A small encoder-decoder audio transcriber, trained from scratch: decoder activation quick_gelu, adamw at rate 0.0011.
Rows from block 3 of the audio encoder of a small encoder-decoder audio transcriber, named by matrix and row number. Rows with one number belong to one neuron. Each number is 50 + 10 x the weight over its row's rms, rounded and kept within 0 to 99. All counts start at 0. After the name is the row's rms in percent of the matrix's.
After each neuron's rows are labels from the 100 clips, of 14976, where the neuron reaches its highest value: "peak on" is the class under the peak; "loudest band" is the band of the loudest frequency at the time of the peak. Only what is clearly more common there than usual is listed. The data: telephone keypad tones over noise or synthetic speech. In brackets: how many of the 100.
# fc1: first MLP up (encoder.blocks.3.ff1.fc1.weight, 768x256), inputs 64-127
# fc2: first MLP down (encoder.blocks.3.ff1.fc2.weight, 256x768, transposed), outputs 64-127

fc1.302 091:41 46 33 35 35 42 53 53 63 56 39 43 54 61 57 34 39 51 52 44 36 42 37 49 51 43 61 38 43 48 62 48 54 40 49 31 70 45 60 36 37 52 65 53 48 59 72 36 64 48 46 63 51 57 60 49 43 58 41 47 39 52 59 51
fc2.302 148:41 47 37 43 41 44 37 64 50 37 63 63 45 43 60 51 36 53 51 55 49 54 47 43 36 54 54 58 37 62 58 40 46 37 46 41 60 30 52 37 41 47 51 48 55 46 62 58 69 48 36 44 45 54 47 43 45 43 58 56 24 33 48 58
peak on: key "8" (89)
loudest band: 1000 to 2000 Hz (50)

fc1.183 097:51 56 40 46 44 55 29 55 68 55 37 47 33 51 56 55 55 75 61 65 41 51 41 71 25 57 64 37 48 43 49 58 58 55 59 55 39 44 50 35 43 75 51 66 54 42 68 37 46 65 31 52 55 51 56 40 53 35 41 64 57 61 55 70
fc2.183 135:42 56 54 47 48 37 57 35 22 51 48 44 56 57 53 50 57 46 54 33 64 38 49 53 73 44 59 58 42 59 43 73 52 45 42 59 49 55 44 52 30 62 36 53 32 57 55 58 43 56 42 56 44 45 65 39 31 58 65 42 42 44 49 55
peak on: key "8" (52)
loudest band: 500 to 1000 Hz (50)

fc1.132 085:73 51 50 48 36 38 42 63 68 62 42 44 53 50 49 52 36 69 54 58 36 55 50 48 45 48 44 32 60 46 63 45 54 41 55 53 48 56 51 49 50 47 49 62 50 44 57 43 45 42 41 54 62 46 42 47 58 64 34 59 51 51 55 63
fc2.132 125:68 49 46 53 50 51 39 53 56 33 52 51 51 53 23 64 50 53 59 52 53 55 47 48 55 54 62 57 50 33 46 39 42 46 55 49 50 42 45 32 58 58 44 55 36 29 65 50 42 55 26 42 60 55 60 42 59 59 44 53 61 38 46 41
peak on: key "6" (80)
loudest band: 1000 to 2000 Hz (60)

fc1.39 080:52 44 53 45 56 50 44 57 61 63 41 49 43 53 67 41 57 67 28 52 36 60 65 73 38 45 58 44 60 49 41 57 48 66 54 52 49 49 61 60 46 61 41 61 42 57 59 34 44 57 34 55 51 43 43 48 46 46 48 59 40 62 53 83
fc2.39 114:45 54 60 47 51 39 56 43 29 58 51 43 40 50 45 49 46 44 77 59 49 37 47 34 52 43 55 58 36 53 40 62 44 47 49 59 30 37 47 57 50 50 42 63 42 53 29 72 53 46 44 43 46 43 39 40 42 43 65 43 63 53 42 49
peak on: key "D" (27); key "0" (25)
loudest band: 500 to 1000 Hz (49)

fc1.492 083:69 57 43 40 36 60 43 60 75 61 48 51 45 43 50 59 47 52 61 65 45 52 43 55 36 36 46 48 48 56 54 54 43 51 53 43 60 44 52 50 53 49 57 42 69 65 40 49 54 51 35 50 57 38 30 52 57 29 50 63 35 51 56 53
fc2.492 181:52 54 35 62 52 50 70 46 64 35 50 50 69 42 55 50 53 47 50 46 63 57 47 57 51 52 43 48 55 49 47 49 61 45 40 44 65 72 57 52 60 45 51 40 58 59 55 49 41 56 45 56 44 63 65 66 53 52 37 58 58 41 49 43
peak on: key "9" (40)
loudest band: 1000 to 2000 Hz (49); 500 to 1000 Hz (48)

fc1.527 084:64 47 43 33 41 48 22 50 63 50 38 40 38 51 55 48 54 76 59 54 54 52 33 78 26 55 68 34 45 43 49 42 42 62 49 38 48 38 56 37 41 75 48 64 57 47 71 27 44 55 31 67 54 48 50 42 57 27 44 57 46 59 53 60
fc2.527 130:50 57 53 56 48 39 68 42 40 60 59 52 48 42 46 46 59 35 53 45 64 44 41 41 79 58 44 66 46 70 53 62 51 54 40 68 46 55 53 56 47 49 40 51 51 69 46 56 36 53 41 52 38 39 55 50 46 53 59 47 45 41 37 44
peak on: key "9" (38)
loudest band: 500 to 1000 Hz (61)

fc1.182 070:52 48 39 49 54 58 44 55 65 45 41 49 61 48 58 39 51 51 04 50 58 56 69 67 45 31 60 36 58 39 49 41 57 46 48 41 66 63 58 50 54 41 53 44 53 45 61 52 47 50 31 45 59 61 62 53 57 52 28 64 59 47 54 52
fc2.182 146:51 67 58 59 56 49 62 57 68 45 51 43 38 56 64 66 55 51 22 68 47 51 60 68 48 63 60 58 53 44 52 80 50 59 35 57 31 47 46 63 53 54 57 55 48 51 36 53 54 50 40 50 47 53 37 41 57 56 54 42 68 62 55 66
peak on: key "0" (55)
loudest band: 1000 to 2000 Hz (57)

fc1.175 092:49 46 59 38 48 46 28 63 60 59 40 53 20 62 66 67 54 61 55 57 42 64 47 64 21 56 76 58 48 50 51 64 41 64 61 44 37 48 46 39 61 61 63 48 55 39 56 53 56 53 33 39 61 56 51 42 53 39 40 61 63 64 53 62
fc2.175 121:43 38 70 41 56 52 57 47 41 50 68 40 53 50 51 31 60 44 46 33 45 70 53 52 66 58 67 67 45 45 59 46 49 66 46 46 53 39 37 50 45 51 47 69 40 37 53 44 52 58 31 37 59 48 55 39 31 44 55 51 40 50 28 44
peak on: key "*" (36); key "7" (30)
loudest band: 1000 to 2000 Hz (54)

fc1.303 083:68 61 40 40 30 58 48 62 75 61 46 52 43 44 51 58 47 51 62 67 43 52 42 55 38 36 46 51 49 58 53 57 47 47 52 44 55 47 51 48 53 50 59 37 70 65 40 49 52 51 37 52 54 33 28 48 56 29 47 63 38 49 59 52
fc2.303 180:49 54 37 60 53 51 69 46 64 36 47 48 72 41 55 52 54 47 49 42 63 60 45 60 51 54 48 43 53 50 50 51 61 47 40 44 65 75 60 52 58 41 53 38 62 58 57 47 41 52 43 56 42 68 62 62 55 52 33 58 58 41 47 45
peak on: key "9" (44)
loudest band: 1000 to 2000 Hz (49); 500 to 1000 Hz (49)

fc1.458 108:43 57 50 56 46 62 47 68 59 53 55 64 52 54 53 59 44 67 47 76 50 51 52 49 22 49 55 39 48 48 64 49 61 41 65 46 60 62 57 52 66 54 54 41 54 35 61 62 65 46 50 50 69 70 52 46 52 53 37 63 61 63 76 55
fc2.458 117:48 52 56 55 56 61 35 49 47 54 58 56 59 31 56 55 45 41 43 35 61 47 58 69 51 63 57 33 57 47 59 48 59 53 47 60 48 38 56 56 49 38 42 58 51 59 40 44 45 47 17 63 47 46 46 58 61 42 49 44 48 48 41 39
peak on: key "0" (32)
loudest band: 1000 to 2000 Hz (55)

fc1.231 095:70 52 63 57 39 34 47 58 42 57 54 38 54 71 62 42 42 75 51 60 48 40 56 57 44 62 63 41 48 50 59 61 49 55 45 57 41 48 56 63 30 59 55 61 41 44 57 54 47 34 43 48 53 45 33 47 36 58 52 46 55 55 56 66
fc2.231 180:73 52 28 65 53 40 50 48 39 44 44 50 66 61 50 49 53 67 52 52 60 48 53 60 58 43 56 44 61 49 53 42 51 38 44 51 67 52 61 55 48 53 53 53 56 63 60 43 41 53 44 56 43 61 61 64 41 67 44 53 50 43 55 53
peak on: key "1" (64)
loudest band: 1000 to 2000 Hz (54)

fc1.465 083:53 44 41 41 36 50 31 65 51 60 33 46 32 42 59 43 49 67 75 70 32 52 29 58 36 43 49 50 49 49 38 62 42 53 53 42 51 40 50 31 40 63 61 54 62 46 67 40 57 61 33 48 44 50 41 43 46 38 42 62 39 61 49 73
fc2.465 138:49 53 29 44 43 49 55 46 52 41 48 40 47 41 44 40 54 36 39 52 60 34 57 60 61 45 45 53 41 51 39 56 47 41 29 61 35 45 44 56 40 48 45 52 55 64 36 50 45 58 27 55 25 34 45 46 61 43 61 48 36 33 44 59
peak on: key "9" (36)
loudest band: 500 to 1000 Hz (57)

fc1.513 097:43 47 37 40 32 39 55 54 63 53 37 43 58 60 55 36 39 49 52 42 37 40 37 47 54 39 61 36 42 50 62 45 50 36 47 31 75 46 59 32 38 48 65 50 48 58 71 43 64 47 48 61 50 60 60 46 45 57 45 47 38 49 56 47
fc2.513 177:49 44 36 43 41 44 36 65 52 40 64 64 48 44 59 51 31 55 52 58 58 55 45 41 40 56 54 57 36 67 56 39 42 37 44 44 58 31 54 37 40 56 56 52 53 42 71 52 69 48 43 45 44 56 48 43 44 44 57 50 26 35 54 53
peak on: key "8" (55)
loudest band: 500 to 1000 Hz (51)

fc1.5 083:47 34 39 40 52 49 24 54 58 64 40 49 33 52 70 37 57 80 41 59 44 69 64 68 29 50 62 46 63 44 35 39 39 64 62 40 50 43 57 57 43 61 55 56 50 56 66 38 50 66 30 48 56 48 51 57 41 50 39 64 46 66 59 86
fc2.5 092:45 43 43 42 41 36 51 45 36 57 41 52 44 41 43 49 46 56 64 60 49 26 53 41 62 47 62 49 39 52 40 45 41 53 44 60 48 47 37 51 58 48 46 60 39 64 36 75 51 45 26 41 57 35 38 45 35 44 64 45 41 55 51 51
peak on: key "D" (58)
loudest band: 500 to 1000 Hz (55)

fc1.502 092:49 42 46 41 40 54 36 64 60 63 37 57 42 54 67 45 58 80 43 63 42 54 53 69 25 42 64 35 49 47 61 39 58 56 68 38 60 51 63 41 48 58 62 53 57 47 71 41 63 65 37 53 62 57 58 45 38 51 28 66 52 67 63 75
fc2.502 106:45 55 62 43 34 48 73 55 53 43 41 43 48 49 38 54 45 35 47 48 51 31 40 40 71 49 57 48 39 47 52 71 56 55 43 51 39 51 30 42 49 39 40 54 43 62 37 66 53 44 41 51 50 47 38 41 46 45 63 45 49 45 46 38
peak on: key "0" (72)
loudest band: 1000 to 2000 Hz (56)

fc1.531 089:53 45 63 53 56 49 49 63 48 53 61 47 55 56 57 53 51 52 47 47 44 68 61 46 36 52 59 60 27 58 56 54 67 56 47 60 37 62 46 56 61 47 60 46 38 28 56 66 54 60 52 34 48 54 53 48 49 64 33 61 64 48 38 57
fc2.531 140:59 56 38 57 50 40 62 48 33 50 47 44 64 47 39 48 45 51 53 61 60 27 57 56 61 50 50 38 57 44 57 39 50 31 34 61 51 48 54 53 55 40 44 51 51 66 48 53 43 39 29 50 38 54 42 48 54 55 52 49 51 39 57 44
peak on: key "1" (41)
loudest band: 1000 to 2000 Hz (48)

fc1.142 085:61 53 58 56 43 33 39 58 41 53 53 35 48 68 67 39 42 74 50 59 48 43 54 68 44 63 63 41 49 47 59 55 42 59 45 61 36 48 59 61 24 64 47 69 38 44 61 50 49 28 42 50 56 41 36 48 40 56 54 45 48 56 54 69
fc2.142 136:60 54 40 71 58 37 52 44 42 46 54 54 67 56 47 47 54 60 56 42 62 49 51 65 63 50 55 41 65 52 57 49 50 45 46 54 66 56 63 63 52 54 52 49 62 63 55 40 39 52 38 58 43 62 56 69 47 57 49 50 51 42 45 43
peak on: key "1" (67)
loudest band: 1000 to 2000 Hz (53)

fc1.379 081:50 49 58 57 52 34 38 64 41 55 51 33 44 68 69 39 41 70 53 64 47 49 54 68 46 60 64 43 51 43 60 52 44 56 46 62 36 47 61 57 24 60 43 63 43 41 71 49 48 35 40 47 58 44 38 59 45 57 52 53 41 59 52 71
fc2.379 128:52 56 51 68 58 41 55 45 46 42 57 57 60 58 42 54 61 50 58 47 58 48 42 69 65 55 55 48 64 55 63 47 53 43 42 49 55 58 51 61 52 65 49 47 72 63 56 36 39 49 40 68 43 52 50 67 60 42 55 43 53 43 45 38
peak on: key "1" (45)
loudest band: 1000 to 2000 Hz (52)

fc1.344 094:42 47 33 38 36 42 53 51 65 53 40 44 59 62 56 36 42 47 55 42 35 41 40 48 52 39 62 36 44 52 59 47 52 38 48 30 72 44 60 29 41 48 64 50 48 59 68 40 62 50 45 63 48 57 61 46 48 58 43 46 39 48 54 47
fc2.344 161:50 45 42 42 41 42 36 63 49 39 62 65 45 46 59 52 31 58 52 57 58 56 45 44 37 55 56 58 34 65 55 42 44 37 45 42 56 31 52 37 39 60 56 50 49 43 63 55 71 45 37 42 45 56 47 40 43 44 60 46 26 38 54 53
peak on: key "8" (73)
loudest band: 500 to 1000 Hz (53)